Weights of a small multi-label audio tagger.
Training: muon at rate 0.0095, 23100 steps.
Data: trained on babble in 24 made-up languages, each with its own sounds, syllables and stress or tones, from a formant synthesiser, 39062 training examples, 75.7 epochs.
Rows from block 6 of a small multi-label audio tagger, named by matrix and row number. Rows with one number belong to one neuron. Each number is 128 + 32 x the weight over its row's rms, rounded and kept within 0 to 255. All counts start at 0. Numbers have three digits each. After the name is the row's rms in percent of the matrix's.
After each neuron's rows are labels from the 100 clips, of 14976, where the neuron reaches its highest value: "peak on" is the class under the peak. Only what is clearly more common there than usual is listed. The data: babble in 24 made-up languages, each with its own sounds, syllables and stress or tones, from a formant synthesiser. In brackets: how many of the 100.
# fc1: MLP up (model.blocks.6.mlp.fc1.weight, 1536x384), inputs 110-164
# fc2: MLP down (model.blocks.6.mlp.fc2.weight, 384x1536, transposed), outputs 110-164

fc1.246 085:142127112142119103144117133167054174100139144106096169085170128145110117119098077136133087154163139133165117135125103188161122101102120203107123113151131150151121095
fc2.246 083:186093165096172155093135166091110178177076169154125127137069151109122099139119151094150135131159115206104129159116105103134156115140117105140210126181168126180120133
peak on: /k˭/ (69)

fc1.737 120:079159114101169170120168086130129166123170131143142099157101141142178098071161125163098154138141127141131103193151106118139079152112106150096119082096088142164154104
fc2.737 135:127137149131104096161119124147116197183151156160140119132200100123145117155161090146114109106101165116125039167158112123135091133113138122125144069154137148118116117
peak on: /ɣ/ (38); /x/ (37)

fc1.632 112:148115125157130114159099103145148153123107122166133091149128137128139076110114158141113147120165160120112224171151145114086121121113118169157126109137124100171207116
fc2.632 104:148080123045130113134135120104188161168138078075143114111172157151104124151157148113162132100141092105165120178126154178100121091127166171142134109145117101078162122
peak on: /ɔɪ/ (49)

fc1.164 126:203106134142126130134145107080122115152132176167114095117123158108144156124105086102146079204109153176095122159156161123102153180131097152065143114167029144158092181
fc2.164 135:119198098110073102154114078169094122143083123159115154149116097105122088149145092142124138132136128133156118103099134139162166108174144122150070128162031123154167110
peak on: /ø/ (48); /ɝ/ (25)

fc1.593 099:166078202140128105140132194110070117058181125065089095128092173151145136139145123145110141108155105145078074137108131122114137150119133171129171107095087177130077187
fc2.593 100:152073134092131131153130141122110075114145175163116115131100152150133103128097101103157165170116107125103196127174120084195146162136173181130061096156090154098158088
peak on: /ɣ/ (50)

fc1.615 112:106150119123193118139118127194157143085103078128110165112145153133136094092122105120094116135113116136150208146139135121090116135131125141115092127048083117107135214
fc2.615 115:118149187126139131127160124125103134115188142171146087165131147133079109152177103116062106114108117121143155158111088142157137137133171087137132118162095100181088094
peak on: /ɣ/ (98)

fc1.245 093:156105152107127115076143124110126138124091145111132117172063105087143142094107154140115131135141123199117129101118163190111165130129141095173121140120111092111121154
fc2.245 094:141136171167101193124138138115081084138090133133182128128104081107121091131105165132149076123094125102180107156119121076143125106096163123134131081197089119102203111
peak on: /ø/ (69)

fc1.649 043:095192125135165119089156121074069080136153114113150167119131121161127152160125110136137068076126144103131205139053097158068132156097102122115076157104159089103122156
fc2.649 040:134073115084088133115173114138147156128128136155143149139090112137100161090091131130116127156114097203160133145175180144162134145141138088162138095167089119155135113
peak on: /ø/ (34); /y/ (27)

fc1.360 115:091194086155154089144141124138091151150161082086126146204159129104122100152078172144099139115138091142124073087086236050122120102086106090146127136061103180169133139
fc2.360 125:092110124172103141145209130136112098070137169140156141150154140134135089127138096083130142105105181071143100163162098098078182143146146153116087153054168134072096085
peak on: /ɔɪ/ (35); /ɛ/ (25)

fc1.242 067:135146110105127180140124092165114066133131153178096101086130129102089117148129135121165187105150076161179077151139124109159075101105108095193091107129137141171097085
fc2.242 070:111144124179164017171115170109171149128100160091102084150124145110154153074160116126152135129106136177128198114200121093091101092086134191170144173133149143155151197
peak on: /ɣ/ (46); /x/ (35)

fc1.416 100:133155153090153114128164110157135131091111142137169097143121141135157158142141113154166115117140128163108133083166161168143164126077148122115179108185065097180126093
fc2.416 101:107135138137134041194135150178115128099145148127172130113084162150087105123148123191205146081063175064113123136166099092132123138156087172141156110128120112183143099
peak on: /ɔɪ/ (95)

fc1.127 080:145137071133129089121143172165122141171112152147126187136114126169092156098102127159111144109139122062179146130110084125085115146142136196127068096044087129150146105
fc2.127 077:099080189144090164109068166138123128141109122152137121161146164145082102141130143097084130113072071089148141100139126058223141075176128136163135134149134187130158139
peak on: /ɔɪ/ (72)

fc1.697 076:131113106131155064094149189120146139094175128182153136142159121160175072150159099177123165114198075201161190118182161137138175086109113102115156117168064120094175109
fc2.697 075:120157177149091139128131137154127106120151112114130158117095157134138111141151117202149081111091111138126136151109101102083131159125080122154102120072170116135085140
peak on: /ɣ/ (44); /x/ (41)

fc1.563 104:119098129109121122139126110124064099082121122106088126065087068154155161082110157155125109155166064127153175125110175134062075168133142115142076152113103111189140138
fc2.563 099:142158119157160191069126098143156132128204127135147131084194161153107184101113138116143126154155169170112127096148065191091091076119158119156164161167119100136151169
peak on: /ø/ (60)

fc1.585 111:119050191064118084124098102080139067157098118154169148179167173097114102090141162116157126101179087143125128174111132157143155160085149080179105157176162168168158097
fc2.585 118:119057104171164106120101162132132107185136076095129098152136172161067076106147105148092117117091106110092119111171112170136115118136117100130105058139066139170101139
peak on: /ɛ̃/ (39); /aɪ/ (28)

fc1.357 119:164105117127200120146139117109160056155108149107123120109140103065076066133118084166116154123123086137103114062125100124110106085141116122094120097152091099106168142
fc2.357 113:172093097168164110112147131147169099065142121115092102155139133110103166131108103142108099125119162144106129079144175124163121119141152136081115096116203113093084099
peak on: /ø/ (33); /r/ (27)

fc1.352 047:110077161186106146121146057163122132140072124147137205106144182140103148171175104112153073157105146189109118067096121135140117141090131113146088113149162166129119125
fc2.352 045:172106098148160122145097109150137128103094133099146148119122142128191101141104132129171120142134113096190115125142155093152168156117135093067118043149166139188092107
peak on: /k˭/ (27)

fc1.729 077:074140130096160120099129136136051109129115147115149107053114109111163197115132095174130205159111159171125081151118182112157147133099108110160124139172096080184151120
fc2.729 079:193096114072095116085090091110134133102149053091159115135147177209107091081152128158163096113145106132145180137154104168150157183143135180172136165154108136116141182
peak on: /ø/ (61)